{"encoder_arch": "vit", "model": "image captioner", "dataset": "simulated stained blood smears", "train_examples": 97500, "image_size": 64, "crop_scale_min": 1, "horizontal_flip": true, "translate": 0.06, "color_jitter": 0.1, "cutout": 0.25, "tokenizer": "word", "vocab_size": 32, "encoder_norm": "layernorm", "encoder_norm_position": "pre", "encoder_activation": "silu", "encoder_mlp_ratio": 3, "encoder_head_dim": 16, "encoder_fused_qkv": false, "encoder_bias": "all", "encoder_qk_norm": false, "encoder_parallel_block": false, "encoder_inner_norm": false, "encoder_kv_group_size": 2, "encoder_patch_size": [8, 8], "encoder_conv_stem": false, "encoder_layers": 8, "encoder_width": 320, "encoder_positions": "learned", "fusion": "cross_attention", "decoder_width": 192, "decoder_layers": 12, "decoder_norm": "rmsnorm", "decoder_norm_position": "pre", "decoder_activation": "quick_gelu", "decoder_mlp_ratio": 6, "decoder_head_dim": 64, "decoder_fused_qkv": true, "decoder_bias": "qkv", "decoder_qk_norm": true, "decoder_layer_scale_init": 1.0, "decoder_parallel_block": false, "decoder_inner_norm": false, "decoder_drop_path": 0.15, "decoder_positions": "rope", "decoder_cross_attention_every": 1, "decoder_tie_embeddings": false, "init": "torch_default", "residual_init": "none", "optimizer": "normuon", "muon_scale": "original", "lr": 0.032, "momentum": 0.85, "nesterov": true, "orthogonalizer": "newton_schulz_5", "adamw_lr_other_params": 0.00077, "grad_clip": 0.5, "steps": 4900, "batch_size": 64, "epochs": 3.2, "lr_schedule": "cosine", "final_lr_fraction": 0.01, "warmup_steps": 490, "weight_decay": 0.009, "adamw_weight_decay_other_params": 0.01}
Rows from block 5 of the text decoder, named by matrix and row number. Rows with one number belong to one neuron. Each number is 128 + 24 x the weight over its row's rms, rounded and kept within 0 to 255. All counts start at 0. Numbers have three digits each. After the name is the row's rms in percent of the matrix's.
# fc1: MLP up (decoder.blocks.5.mlp.fc1.weight, 1152x192), inputs 0-95
# fc2: MLP down (decoder.blocks.5.mlp.fc2.weight, 192x1152, transposed), outputs 0-95
fc1.444 138:085132156109132121147169172173108089094143151122087148106128107131110139167132120086135118127105153104120187137121105122178156090135147096121152124095169128116137135160109118130173143141129133116078197137141123124163127120153161145124085086162088118130139120131124136135116153119172168109
fc2.444 095:090121126111135110136139162163109114100137132135110143107155105121105118151146123095160157134103156097117170146112104132146134098148159141121153100078171121128131111169110134143169152152119126131083194154150106140132128133159154153144089114182108114146122100151105142126112112113157171113
fc1.445 084:098159160141122131100154127181118111088197165139123103125115142084139114117155092152147100191107116111138116105124124134144129153139112127146097159170097108102111146113135145137110070162120117106117130103106148108161108158159141131118141114075068168145102142146109163152164141129120127087
fc2.445 059:144124136147125109083125122103152152104141095121106113105156080131113166117109098112117153152082142112115116164153179160109088142147107105092133171133132148127122106102105080148136126097120089106154126155174187113166135112119084097129165121155115139061102173096169101102144089137114179134
fc1.446 092:100152130127129129122113137128086155118117139133146137174128128142073094118126098130126119114116078138120112092147137128122136151098155107111092129147123107122087148138120114116063104122154145134128179135126140132104109132171128131120160127141091099112120149075111136116132141127136137067
fc2.446 129:131106109171148095120093162127101113092121082126133132134128107146140129133136169122149153136151123133139090138105106090154130148124181114127129113168156122133203085151190125154134141070114085124126148124195092104115114127116131112126127146145113134149160122133155081118134125169057101144
fc1.447 097:106170123110127097118113109151103133155185102131150169103101119165112145121124159145130127166135075132120100149134082078094125121128134130129102185140157171152154130136124133116140129107118137142087158091102154129109163153092123114154179134121157078118083149128163133086092124128099103138
fc2.447 078:136141126136175139101112134146152133147093098127133107148109141134150124098124135160136122120117108139140123128118132136109093129092134120139131092147112104101109136102126066160119103166151139142101107087136060109103107146112118141152147148117157118113150131084127167107111068157115121139
fc1.448 099:120138125101140112149141130156129110133163112146161166150142103098128144138133083103153105185168111127112097167132155102158144147137176109102122100115135072085131136150137127171109151133121120155099139094098088146116092169102130097139176108118129129094128102141138119164132132134117170134
fc2.448 130:100155126112105136119118126149154141194121125119093122133167129129152151158118132086124164062133103129099154152096127104123111103101133107154148115108112143153169119152142076096138130093136145141128124119164186138145123090159126101092148098162135092163089137160126100149113119128139086116
fc1.449 094:093105108131150164106133143164160126112150126125109138177129121129098190141100137099114137147139148144140160136093135135145068121160125176123144125096153093126129105130100105144117091124096126148117093118123155149128095141133159195121120122120153107151147142123094099118146147138130129119
fc2.449 071:123120133160141121116191172135153149133138140135144133125071122120122154108166103109135120111150121115116076118152157130127117118122152141099146136133138082074157166154118117116129125138046090162104096116104162142108144157182101085167087133103150117105143116169125122169148155120177129133
fc1.451 085:153136096134126117116136112126135110150155126129128113131114119111141122148104156141134127128103134105117122134105096126180131175141163128101078150150125117127131103136139170181041103097125092110130139127144060125119130090102100153136123155102140117139117113122127159099157123187136109084
fc2.451 050:128087124172112117107145109119159107177121077123109083144111138141131107082125141117164125122139155125113121129164147164128106171143139154113117155170124090169095117138152143148109122113098142113077108112144118097129092077112088155159111164086139112150151129156123116161105097140105107140
fc1.452 085:109127131137154137128120119136092136079140202154117119137157179091152155137125153113118118182129137146148154112165139138158170165171187122107130125136127123080149154118209135128099107117101141133147107140118127131116115155117118132139122157114121175134150092143065123133132133164114136106
fc2.452 063:133108139129140146131119151140148128168132114135127127111182170087160142145139137117118126132095103099134108105172135114125106127134154087114133136143091159095096076132107134127145117083150117131131130132148166122151115172136073142124153152172092101111123108149095146130163094136108123126
fc1.453 103:132118127110086113128121149090147142121131136163106126164143128147136086128112140096108121118079107141156136108144105129212128123136126124111108131136086058154125138153158111172056100123110100148146159111166140162138126111156114133093138133149112141144112153163119114129159126169129097094
fc2.453 068:116096113143129099103159157083135167161173108112131103124130185113135136104121124148141139149156070087094133113095116121107135157061116122115135136108113157099152113103121120147147119132139135132153148149125104096171077102152099107134100140150137078069128101149119113184153167107144161129
fc1.454 081:114188126113153089067110111101087163149131101125154154172175127101151177144113167116129108151113128140173130147113085161133131117088124142149132142112124148081129132155132155085112097099155141147119122142101102108139128113111103112086098128112177129100130117135070122108149141152138110089
fc2.454 079:136120065103168133133092122114167144148095154135122146175114112161113124102134095143181134130106102141102110126139146091107130127100103135099133127123160118176112129109164136144128109159149113093120105149136109139158111104137069137124127126099138098155093128100157144145106107102128127125
fc1.455 087:102134116067121106147148097162138122137127124118112126157137114148153118135107152135168130128129081137138181159134131130156133149144140095087139087162172119111133146086128171137074106075142108159130147133153096150121112114128121118103144122104138102155151112097145140132126124115189157097
fc2.455 060:111136148122133119105136150109143102156136127110100111117124108085111103135142095142135154117105176115105086146169125145145125161139128138133135122152078208121143153140128095147139140116125128187167085124157100105135127095121142138161128109122095124098134147148127095126109122187104141103
fc1.456 094:118120150094109111122151104128108126127134182127095135132139132134185105137113138078109111120082121081105105103148146186127137091147138095114138094105150115111128152147134105125117071097155157147131102147126097123117120123113116134083126085158071120158140143137157105140155151165120125086
fc2.456 062:147133137134105099104143137119088103114127145130074104160117107141163120133138090113099146103134120117130129119172143152117154101107121099145152133117119157130137122163151084088174115110138122156134138129109105169145102102109120141111142116164127169130157100145096104147100129128120134150
fc1.457 089:068139150131088112134142122125117141159114163120079094092151146091088127142137112147112118145153109122161096129140130101085087136137156152157148109110126150125075167106111116071118112095132110120125097156130152122123126132083105150114114154130097148131151142101159189128111115102123149141
fc2.457 057:105131162123111163098162125137101153129153162133137134107183158087166141118126105098123135134129168130112095125163149106143147087104119158122124114097097146134086108156161116091156104152112077077123152146095156149108139104162071155123118122106098135102115129142116113143143155131082092123
fc1.458 089:151121160121104130077164142155134109114163132128113099143148172134160113144136122131146123135107118128147134087137132104170139157114121129121072117131109149108158146125113064099129117119116179136140174077094121121114126079152122129151114133143151110147146128126103105090132147148103122058
fc2.458 075:121113137097144096165109107120144167177128129133145139136123138156141135124119078123110136094130144162138105168141115152097127093127164124134179080118154150146115130125128125119168146137131114145119108190151104118135154093126105081102114191111135117129107134102115123137087162127146134174
fc1.459 092:114131175120087124139153109143116128114149172131071154123122113135149120122165147110116098178133127105159127171140127136153135134140146124100138127092155102120165128164141101141134108151155159094105155179139119126104152079120135178095120074170106116152164130121135117140104114137150142112
fc2.459 056:111110138122104119150153162105126116149149112111099109140131122141141162132136104114160116146132136107148111097101090139135119101146085132106156147111147115160128081119134148097123122138106125136100177146092117153173161089126137124113092083142089159153151109151126139144120127147055140122
fc1.461 100:074123146139128132087109152082105103112146110105122143090147165109113154122129127122092109127156130159175128138118120171144111157138083154131132132112142131104098168153165094100098115087151121134138115149115160146144141180098146137145145132100119135104101137111148145106157133153100140101
fc2.461 079:100166128148129130115139113152108115131090118117080110132122125122099082116152127143130129167172115097126130133183124157076148129104143130187097149153103108111111122155102154083164114113115141104158119137137153119101120102148144120122125089078098124119125071136116161132085081106140088156
fc1.463 091:085137121105136135065118097115167127097132166156154123109160167121110126102119161147143151138128162136158144127103131175170124132137142110127148145101149129110160158098160100149126127095177148103136125087140128107123122124132103120163122135123140148167122137080139117139133112141186137142
fc2.463 062:137148152120155116162119119105117132127093137170114153109129108130105109161117059138145140120120117159134101111150123116092174133142156100076133090127110168158120153120151126135113112127140178127162073122114158052112147102127126140135138161143177143090128131161146113161127141118104072159
fc1.464 103:146151115178112109098114110111089090106132116128118113096128133163124136138160138095115109159147073111162119143135118136116114132166153128110079141120143135161163140123162153117126149160134124147131131113120155134101129160113133129100124139119141152133119137131121116108134135124163115170
fc2.464 134:148128096184132093108114142141129131107131116100094116115106127156117135126090140111114112133145103120133114098128112121095138148164145129094074142131102128139145093112139143124139170113137148180154074129165138091135152108177118120135147136141119095100145156143099096118140161131140118158
fc1.465 100:134127089151130154174139101168189116126163085175123129098113144108112138129141090138092153161138153110138138099140137133151157110133190149089139095148132073117137116130117112204145137125111132143106140144151117133101095124108158153129124141103121133165148125131139138144123109112113177090
fc2.465 091:133112094097121130163115130177171101105128125175113132143147137087107130121121139125127162149131178137114143110136109107131115146143129152082144124144154144140109151145111147149157155122109152115103078142125123142122138170126152100161088128162145143156156107122125135155198102137126118123
fc1.466 098:108119111097158104170130123138106185132122140127150131133089113124112099115119119128110162107119081118110124138134135094130090154114143129093079137155134104113140136141100149135146126108161123104090110110094113113120145122089108087099120144090160148159114140143112116085135156117138155097
fc2.466 097:124112103147108130118138164141130103121145149140082135108119096099148104151151115114135127094141179127156142079144149174129162133120125126154142113075141140167087140129167096153081117097095128089151151154131134149114168102128147137135138140139122186152124154121124096127136137109148100135
fc1.467 084:107107077148124164102132128200131137151109097134146178143096129126095146125138151142104139115157107159125121102123130132170125150138140145123149150116152137123133140158094116185093137124136144160164095116127137177100120131131116109117106172130119142161111114108093106134127148125109140122
fc2.467 081:151122123149120135143130150108126122145118123128158110129100075127094103125092077139150138100145169113129134133096069099130128117102128096094179118129160124124123168123113153119161124165156140133150117178122115108157083095082118092099105148134165096130171108170113145172156155097091091130
fc1.468 084:120159090134110129097131136098104135109129105127172152128113140110111121113117143092103128138119108141126158092127131155118124147181118125144126157126138104154130138106173199155054129134092157134136095142125129109118130134085130153141150192189172118169090130135131125129164154170153100146
fc2.468 094:161111157141175135140096142128133118121129125146115096137126127170094158141126090102166120106147141122094160127154131099125118128136146131143114125149136144138086137134092156154167119153183131145092110113099126133153139139124156104103114094120128149142142141160099124146097128133142066130
fc1.471 099:130090114155126111126104099112124087126126098133107106111149118067161148174093088091157097091118127119122130146164135134135140165122107109142117123087141141138110129174121169126112100093142105116123118131120150100174124104091139080093148078119142178142146101129105121119130129124159131124
fc2.471 136:163116121101172115113115141123130114085148130135116157099116116158059113153127163179191127108106162114135142106148164180116180141144108137108110088144142124173134087092117112143149116126099107114130144132137118118100163076109138121151161129130124119127104153135156145121097131141121120128
fc1.473 081:083127143147107131144144137148134105109164145133103144135167147112135122157114091130107157141138142140098118171136142123140137127166117111163095125111146092128136092148117118144116109164102105117097122102107142157181100162167120190122116085114148132140122115124117127081122116164150145121
fc2.473 056:139139126121118120134117151122130098151148080129144148133140108078075157156148119110150141098109156158107099152161147147099113094175136157127130082090135116085105108192121098151168136137101124145117125098157139151158108101151137122161108108137117120097139149120095095120149107117184109109
fc1.474 088:103135109128148127124134123153145123137165145108119107134094119120141159148120172125075111144103120126135166152120118153134094142115092116132131110145122111159090104129067084168058090109112141116105157120115127120121145116122093151145147129082142157142133080114173128100137128133104141155
fc2.474 066:121122130147092147091103126125119129142135094131154125119101078114185140125098138104091105135127155148095074131131157129123106149139092100114177148124123126121119149118105107162109127116124135135130096166085090133139128130094124179161098080132139104106137157116144073117130152164095112138
fc1.475 101:108138156142147123101130125105124141091127181110095114130138151122112106098119172156089119091122122149148162124112120117167136128077113165116099102115147139110123118137144094133081098121125122134170109111130184143141138131096156132106131164105137115149110162118132123102112155133130162075
fc2.475 087:117122142114119150140104151109134148113124105136172113100170125116161125108148149115115116092154103134166134104135152122146103107111094134174117148134114103093158121130140133125092143092093103144138139096092131132120102141167125116133138147076173122103056136097119120096133149118124120121
fc1.476 121:123123131177141129096175086166105094154145101162137146114123161166184136139118153121113133174119139137137088138131133130144132101157119116121059148108175141097153113136115103134124119120146133144087128139093129152092133160153112148125149089093139149157184127129158148119121106104085135161
fc2.476 127:111113096154139090101142136139091108122124103131142146124119097134143165132138163126123132135146111123123138149137139076161099148125144128130129109083145126130150130159133114170127134122059121137132103114147140150121117161136101186151144178170127143181148138112107127130143150092130120159
fc1.477 080:093126135094108159101138116124130112109160163117105134121123163092122127078099096168148114145086148154148123109142139135175129156134099104140124168136104105111117133158138089118125118096096101146143109099125140127146122156085117104137156106079108112149136180134137181098172134117158115097
fc2.477 045:141125119149096135126157090127127090114143133114106079179065110123111148146140129140116171126142143183104150122153130143093143120105117163129119095092142131136151150138129108106147124113143085142097124074117115132119098092092108121123141074170097172122120122091102119143102117103148149147
fc1.478 095:112140140123096119081146135141137103095160160143109137160171144146127131153150134112126143157133172125115125101124150156138115096167151160102131128143102138105118165095155101107093103147139131093164109122114115135080076075132120184112097125123104118119177121154152123146151149134126159096
fc2.478 080:177140150119136135178104123100106112119110142118120112123118107132105097160106106144128143083128179146090102150166127130091153142122141097095117100127172164132145102133080160151112136136109131118155094182113107128117136135116122133135139147144129146087139107111151101137149152153127140215
fc1.479 102:146141094145098137086124130103091139111141120110118109121120146167172132146114196117136143148131074150170100102129111138116129117127125117098068146148099155128133141100121106101074125147108133139137159083180151129105116129130127132133118111129123129137163127131173115084133147116168139125
fc2.479 053:143101124129178113103147139146130163116102132137152096102117109143138125130116104150127111120174104106137103098130131127090095139134182106134073113122131145119121135092142168129085168120131150172139079141136108150126152134143072115163155151137137112094123147142160090111140158108160101147
fc1.480 117:132137135066084105128128134134104125144135144127108121128138102123184116166111112077132143070133069121114100057149119135122140077135153125136092102142139126135135140104138111139116112093118128127154157125158125180127141100126087104123121094174133143132154177134139105116106124104169111098
fc2.480 093:118153086112117090133142124129131131071108096137095079195112126096124125141149158127131133118111099079109125103132130136076142143183147112100101104133134130118197106124182126131089141111101142152155150103185108141128137127153117111100147110147073131106160129151121118125104151122142128109
fc1.481 128:118149100137133092157147094154098098151114138111123119184121140128186073186121142144141128137143095116159134149132107160158118101080136142160128097157137155119120091096127164101131114136106110093112128162187114135130114144132127138092139138123141110112138148116146091134127084115118105098
fc2.481 147:130176125153145101138115111116148090116101128156083122125145136115169069171131175140122158127118158140114134140126141161103164105106157139146126072149171137143069099085167149129102140114125080120134150121145080139105132121131146108109127111129152139109124142113162129108136111154118103132
fc1.482 165:083128159109129111150161161149123109111132172142097156128143125119089128138107124081144127138106161088134151156119129126182154114117148100135172126085160157073137137149108144113181115156147133092123161158140107115162117113123155149091103123191077134150123102146121133149132160134151164139
fc2.482 081:117140135112123125147145148168083110114119157161134141123111096143110112127136114088138149118111161097153143152134136101146131092097116097121168121087153133085132139153119181126180134126137101114090165157128093077151102124164152164114112141180098135128130124171120149144145144124127151125
fc1.483 097:075168102115145099132130082127150104158141149130150183127134135091113121122139131115145120157149109160141121120121114115184180124148117098121132126112157158085182165109165128139135147135165148119126106150142127120175151149101143124134098118089143160110111085115123139139118122121177117166
fc2.483 069:156120135141095137122158126126127135151120111107153134155164136076139130119159082095166176114139135138115153142144098128130117185120109114095106105116063129102112200147132137162102151120121120147116101144172072101170046148114154153138113134104150140144114129163127116108124155152142164111
fc1.484 090:108096118137119098129124132136146158129152115110140104154149115051131180124113123083135109123155127146123138121128132099161138146105137131109105151127083124119111148155120159133122089155100140093083113106133137128154110102085115112083167137107137176140120075157143116102145160118169145116
fc2.484 134:113162078133155148159140147114134166089146123117072118116106153146178095170135139129147127104115115084156146141143179115133139150111165122104112098105131125189130111107159136115085131151157129152157108133120105126146133119092101127142093126091139166154145144134136118091145182146140114124
fc1.485 082:119107112122091144136147160133121152147137143171137121164153119102105111115108122135139110140113079125160119141128090145101104089133153127126127093137126155103156131114150109157123129120098170160156138157126108134081119119105132122134117128141136148143145151160108116117139146110166145088
fc2.485 094:128184112154107111146126129165099103098135111125106143111096159143124085144118144102155094130162118143115122137152092157132152163152153126114154104126169149091163111103133162125096121091130123133093130109157121145121164155140154078163104109118149175131112099112158118154101138205124101143
fc1.486 099:102151130170147136157158131126126134115180112166122120078132113111133104142112118162162109145078078141104103156100091109126135148103134120089150109120168107146125133109105128101111101151131119117139106115165133088138104136118144140165121109125184141096120165108128136115144112111133112119
fc2.486 072:123185175100135139103130125131123112122095090123126132160155141170205152113131127092125126103129093144158119171150133153137099101145139107167141154157100098144087111133120095115139142102122101139124148143110145142117155128147138124090119105092151101124142130140093159176142130139143101111
fc1.487 126:085132167103105111143156145125120107128147126120063142150136081146133121136140128108123104132056130106124134157135145129180128107149121143128150121098158131139146121166112110157136126116102147127102179129110121151117142082130157145107107118186083154171142119127162092119086143135140185094
fc2.487 076:123138161123087107119150124126137091131165102126085145164136105140145142119142075104140136134062144120107135143133106136138139110154107154108144122097165132143124119162115126180164128117117115139088175132119119153128131096122129161097145127176090145169156125125135110136126142107131162111
fc1.489 126:149095094127095135115129106154125124133117133131134148120158133112160137151149144144102163149118141133139096096150144130126103112146114123162099151147077152124148127121156169122107167123108132101143152150108102132118102105145134133092134129139067130156139134114115168111126117157133121066
fc2.489 234:095107126126087113117122161137141131092137084097146154142116117132110092132135167143147114137136109126113146125122147174134143122140120156139123190132125079099151111123080133106099145155113103138147148131125107130115125111119161123116171135111110174163123115100091136093145099127145130123
fc1.491 106:122139095118100156123162134156165169136113134146145134106135153078151135105122124164111120110124107120179126104127141115152136118133145126129109119145146113150137154109151109187115113163152158162120145110144129149097116110132132131132104121146083120166129161119097136176145105096123152128
fc2.491 118:150083079168144116109113135129134145130087082146157122149106119131125116078127113186142137157160119125122141106101129110123116136124134158114151147128176139123144182109109154132101158104098116154152078135107145126112103131115132065158141144118126101187141128110172160142118166120099112139
fc1.492 088:116152144112127152085124105110144124079163137159130164118140183141115099084159121137147122172082184141132146145113167112140138141153151124095087156105154131149115158123173121098094092131155134115148131143089172089146104145143108135143115103110136131165120117136163151134123153138114155094
fc2.492 124:139107149156165112174118130118113164129104105110114129132140140124132105164105167114134134150138131131134153111167122185087099176134128143093139113148124165130111127075158145145098119105114135115132100130133076147097153125111150123094145153130085139083114081127089116138155148133114097120
fc1.493 115:145150134137142139098109153139170131081133163173115156107143122116092074121141135141171129132083110137132147154145121160128081164127165118121093115131108119137113162084140104148093121129091125110178141068109088103102096091093139134142104138169146119154108100142114118132178140152132144095
fc2.493 109:113138088148121130169122124140128096125161190115153108122136128144087143133137160137137156166117143142106104128152101156088181113155181106128151138133139176121103098141116154170090121121140080172129099165148143093132179118124108123135129149133084110143134108110138146107141138155151151154
fc1.494 094:073154140118145130084155117152143118106152140120079120123122072120089118160105120121126110173108141085101128148112154136148139123106145101140137144130148161131118145104116123144118087123132095123101151163136140128097116132128110141135130143122108127119111141109096157130128125124137119143
fc2.494 067:194102110170125132107113144159179082145128116108125093095098068111157146114144127105125162111122102130118120158086103103118111159114112119147157141130120097170127135118123112201113104116133075154079144146148095136123093077109114144126105134126123109123154131154096142120138138113112074121
fc1.495 092:087151144147139112128134131128107119173135118136145151117133095160132089110133160122112100121124086158142118171059120168174138108092092114112138161163136137140131126142120073110148080141118124115097133124100085097125121147161086114141156121125145128113143120148123170116125127115129114089
fc2.495 090:102129149138150093120152101123086136108113111183128136138105132142187159111071090123112155151145137145128105086159105089117163083134111109102143154113132134093112124106122160123128158139166163122127112132115105106103153151101149131086107091109140114109155160134110157128123104134148144132
fc1.496 117:109138104122155158090119160146098153108177103105131165144144123132093113121128112124114080140138141113156144101143105154130167139115125117083072121150118118130138100142141101121064106143120143132100175122169163130134146136108136107134161098131140100113156117127074126133136156127136158079
fc2.496 119:132126111164142140108143137147130114110106111136093126145134150145117093141073130123093144122099130120122134097132125117107125157135142080102126130118120110138156151114167061117091155127132137113100157163169109089107114126145133134160114130147130117143101152108102117167188095114103130103
fc1.497 076:124125151155098140169118106157151119105166142150119155116098168101138164131179148149135152170160167107151157143110133158174148156129166074126142104106114098089139128159157127167127123098097112139102113145102119118101112125136152156126145078127117118117168078124139121100128128162148174129
fc2.497 066:191142106116151142122135112107179088129114107108091123215130123135124133158146119121102163129105148110082107100148107134116144110140119137154157094146106145129123118189166123166144140088156143157104130107131143130135090141122100147146078144127130119153155160154120146162143124121123107108
fc1.499 080:098159094129128125098169128131120120110137127122146156158117087088115097117105160151096129158151136136145121139153100122143101192111093124155099128180164153079105115133119135148096135116126131109128113157146104126152156128112110095117136129090159108118118144088115149127147150153113092133
fc2.499 051:151141124149161166102092134129097131139136101121138122163099114085106142126101120146130163148166122143098149140105120121135089148114129146171142119136132142107115098110141147150146142093101143129141115127090136176132152118095137086147125103098139109102117121123181090109133144141176120128
fc1.500 094:093100112132141148150118133141133120127072138128111136149129116101099143083106152107151158137071103128137114128194118112136174107145154107147109107128209128137108128166116139129128113092121129122175106121173124132102126155112156146129091116132120107147147121141146126106090131123131111117
fc2.500 101:132175138108150100121130153115144124184159147127140134152128178166115137131104113110095106033071177173172115147108116165108136161086103172122127131151096149123135144090138138147112114153124173142095120126108102115114131097114111095130178116135133120143109136154082137142131156143130132127
fc1.501 092:116108108136149116132160122126153126130147112144130106105142157108140143114135133091117083163125131126169128132131155126129139147104107053098084135140117103165147147144090077116128113125123132152134140138142130112103121132092118141118175073127083123146132145154144133113090116162121124102
fc2.501 164:100166137142157137144121138121159153126162141126118080121151146061154111133077112109153140122108090147087137164139097116153150082098134132137127111098149142142098101145145145136097107117140142091149126152155167151106125142127158099105163115129123161170136111139137122093172113152149102109
fc1.502 089:139170133137162152152149137140131150132182106154110149122125156114113160118110098115102131129145121135129107137115110090106176124141168118090085117113087095121170091131129126167118133138133137147124174123101173131087116140121142164150118120115119116170139086166128143129147120107132165133
fc2.502 077:166124113084133122144131150154137139100109106122126159151113137100140144118161064149149144111120146073113162075111153123099126124122116152124124128150143116116095171100119158133169163132091197143128085145109094148125099134128086115148132160117183139125108129146143123173108097119121128118
fc1.503 091:124130171145123151139140110166140124110176166160050142140153149115113129149124107125119186156161115130098146116130115100136121144164153105129146114078142137118134108145110129164169151130105159112098134130140135134129111127149138142135084088134138154118138091118111142107151133130155169084
fc2.503 071:108117173119141149162092154129146116140160120132102197168164102119094143205138105128171163144143140128069127170154157147105118133146146128123129092073114126106096080140139096166144156121120138158070129124136124150120110155139139127133101129125143123102126137154081143107133113148161135085
fc1.504 095:084157162104113130148115155147132127104142140185104109090123109064121130100125161126117104161085144137127156169108128125178112127091154136142112170104128135096121148168138132084081136178109131116159195126115130135114162108108136131143081148150108139108102107132118123128070127157127134120
fc2.504 063:125157153120137146157140149111133170114124110119121089136182139139162083108140109147107116119096138116141168129130149086167105101094127126160098090126085138104112148138147100121153139065074123102138164125122107102142160154101119109133135183129141148137131129134154108131121125098092172115
fc1.505 122:093149151146126109111134146149099109096144113129105114129114103151120128150104132083134107138095127100120149156083100147170155080154131103130149117096166148126128150120101120140130113148157137161106178120154122148090127108151145152116094121174063148147147135111120127141109142128176159134
fc2.505 051:125132165122099093109119170150115115122168124118111065117137093142121110153168082124117133143122182145128156122082092129118131092187117145123157127121137127118113135137107127136157158163109140158093144151162064130083118093156143175114138107131102116147115139147107155137108143128145124132
fc1.506 111:083177120110129116136128121134093131134139129191155178139136120140084179133112154124115117153092107199123117136116101091154130087094113122117126145160108158142153124114140093137157118139119146109124138104103091116106151154128098090150154097116160127128156122137110114117128103136103107131
fc2.506 195:075132157124155132147165144153088120119147083151133150165129129163157137114091172148136112134126109145111126154135117119137136124119098140138144165144162099118160101083119078079131137135140136106109141154119100168127139149169152097142171082100119094111128158130110154142132079158116119128
fc1.507 092:086159211122097142149126128153139096088154154140098095109120115105095126085145097113134115153106137116163124087118080129144127159110137130124138130116089130098102165122144136113118143122122118151105143125142138131135143150109142144105142111117082162134115154127107162174139134117107138103
fc2.507 054:131117102138097176156103090111133102097142133104107083105134108149136139148111110116116167122106163105134096119161098148107123121150088104151158151129101145122116124117157124172188093113106092125133151114125170143153107140124151108145161098116083154089120167090126152094153127109144129141
fc1.508 118:097100118165124158132162132123154127114109080133116124107123175106156117141117130135098157105115178116126126122136123157150162118127164178107147097122151119132129097132129124134120156116111129128118129125169122129095168141126105168123115180066127102132160157083156079143121121148101172139
fc2.508 126:146117129102120125193107086130115086098124100159127141118131122113119145107124170119128150115156109160151159131092091095176174100114105098103113131116159131115129161117113113151127160109161164156129126083136114146128146160117176088131133105091187190131124151127122153094141109115110107106
fc1.509 100:113147095145137147172146138157189142101138113144113152075070117082084131116107106122115149119125136113130158067096105107135151134113170130124172125145136102108128160095112127149180158134095113109103139132132167125131122184123172118164137142114119115127108166168099136162112109064103144127
fc2.509 071:152130104114143158143113147158135109104127139166129131136112114087141107137106143088123160125119190142114128101111130093110144134133129123074153141143161122111096171090134144163204178101130130156094098143142130154127114170143147090122116146146134143157117138128131162149162110097140113130
fc1.510 092:086111121149170110149150147096092120150138114179120172126120141146106158156085122116147115124047101142131111126139117090150183109084144106095172146109169161159115107119085136139176097121165130108130129131124105107133141137112113136142111128135154144092157133147160147117073106137147125134
fc2.510 089:111103150130133116145113158161098151149118145169152169130121142186139110117118148098119113148138136168130145152128147144142170121107115154127114160148116105108121137081092073108164155123098139126113167167112144118087164148159164099139174133137124141077126164105072132149097112105114127154
fc1.512 090:133066119075137093152123119144146148118124129066105107124121120122105121136103128068113137129126131147130139129145148093143138146093119112117104149124097113153145094141143123138122118082136154102110162121132127130119106131087087115106180141161126164150140091144156123096119134137168152094
fc2.512 104:142140114116120131140137136148104125114176131120053089148145144084150091152114153128141114103112113084137150122125097149142118139126158107071122097108127126093095136145099147099130158149101122138120121127148105141082169161123168120175178111145107158112130117154096088113145132105123088138
fc1.513 138:126151087144135116108117142085134144128122125129153160140164138115116109124101116137141112124157115146169139142135109148126141153139110109142124137164172135118132130129141151119097147114153156092167078117098150118175112179090136084137135128100136120123104152089124158088153156135177099132
fc2.513 095:141155101131106149113128092105165122162131110104135166140153103103090124121099110134115143114156136141129156158137107157108149152137084115105131129156161140133100131144140157153121126124126150118150087119107127126206101120108142127133137108105135123143094169094152119098166161154177113159
fc1.514 090:077178116125097120144111152096128136128182107136117194170147110108124137127119095104150121136115130145148174144152128109169136162155107124133098128107143108119126136159120140129145132112111131138095089125094177120183158160129146109136107120175169116147111129102083110132119136139165118124
fc2.514 054:113133165106084123140119114089127126142169135085105151118183111119115093108141109118166170128119138151128141130109138153109127114166103117140135128097151160153130111152137118126170146103093142142096156107151149103171121152155115111162169106136133139132141158112125092136115127092176153128
fc1.515 133:105112139136128157091155145109153140133157116124117133144145139129144156140113124117111149095161149154149168137130155068138145109109096159120166124105133129097122129114143101142133141094100107139135095099123182175131130169145145158111104165073135115111096172117095126120122156112130144089
fc2.515 134:143111163136108127118131143140158169117114114110108108175106134154155115130121145071128130085168115132130139126108143111136130119114128139105116149118162083138129149125106118152158137147111128172153136109106163160137143162154109120106163124109152103140102187109140115128104092146113142079
fc1.516 093:121130115110130107155150104134116164152151134156159164135125114099125131100126151102126134139118064129102109118122089081180191108122122116135132139135129117115172147111155068159129107131138117135110196141133123135115138123135091129145148130133111132129130114126090115126095096098090123149
fc2.516 086:174128118110141137128137163123134146160128086135138132145122149119123115133081144183165120120109136122109117138105069102111131114061102127124174150093159139152113157116094127113126135158112151134128126121120132110156097163112134090110150077105085072158154138110148133137133118109121099087
fc1.517 085:094108141081161136105149132153077141112132112168130163132121139099139148124132113084120103186167097160118160121121095116173113175124122119111142141133130095083128115127142092138100101119117164151133119133088095128124118134124125117092134100095144128148144092120086120131135161145133105128
fc2.517 045:143119151133111109182151151162165166124128114122145123137094100085151119134112132124088133145165119119157105081102100151102140128110089110134136128161102115145159157167120083130082126145111137091153141117117183126149113099099134173131102160131088104168126113154148134071127153094086141125
fc1.518 097:081185147153136077169114171143097128122159124143147110117152099120138157120113153074140125140103092114163109126105090106143152150093130119124146157149130138122168129088150137115171132103110146148118182121126112119108106133111143113147109154131111151110119147140138131121111130152122109130
fc2.518 129:135171155132137138123155160130106129133123111166171126102128121131158117113140191128121121194128114141109153170130126141154125069111122154166123133137131102121138108120106076100148160103129139134138125135134120092110124156105155129143152160149153129108148136112155142102089106171094116138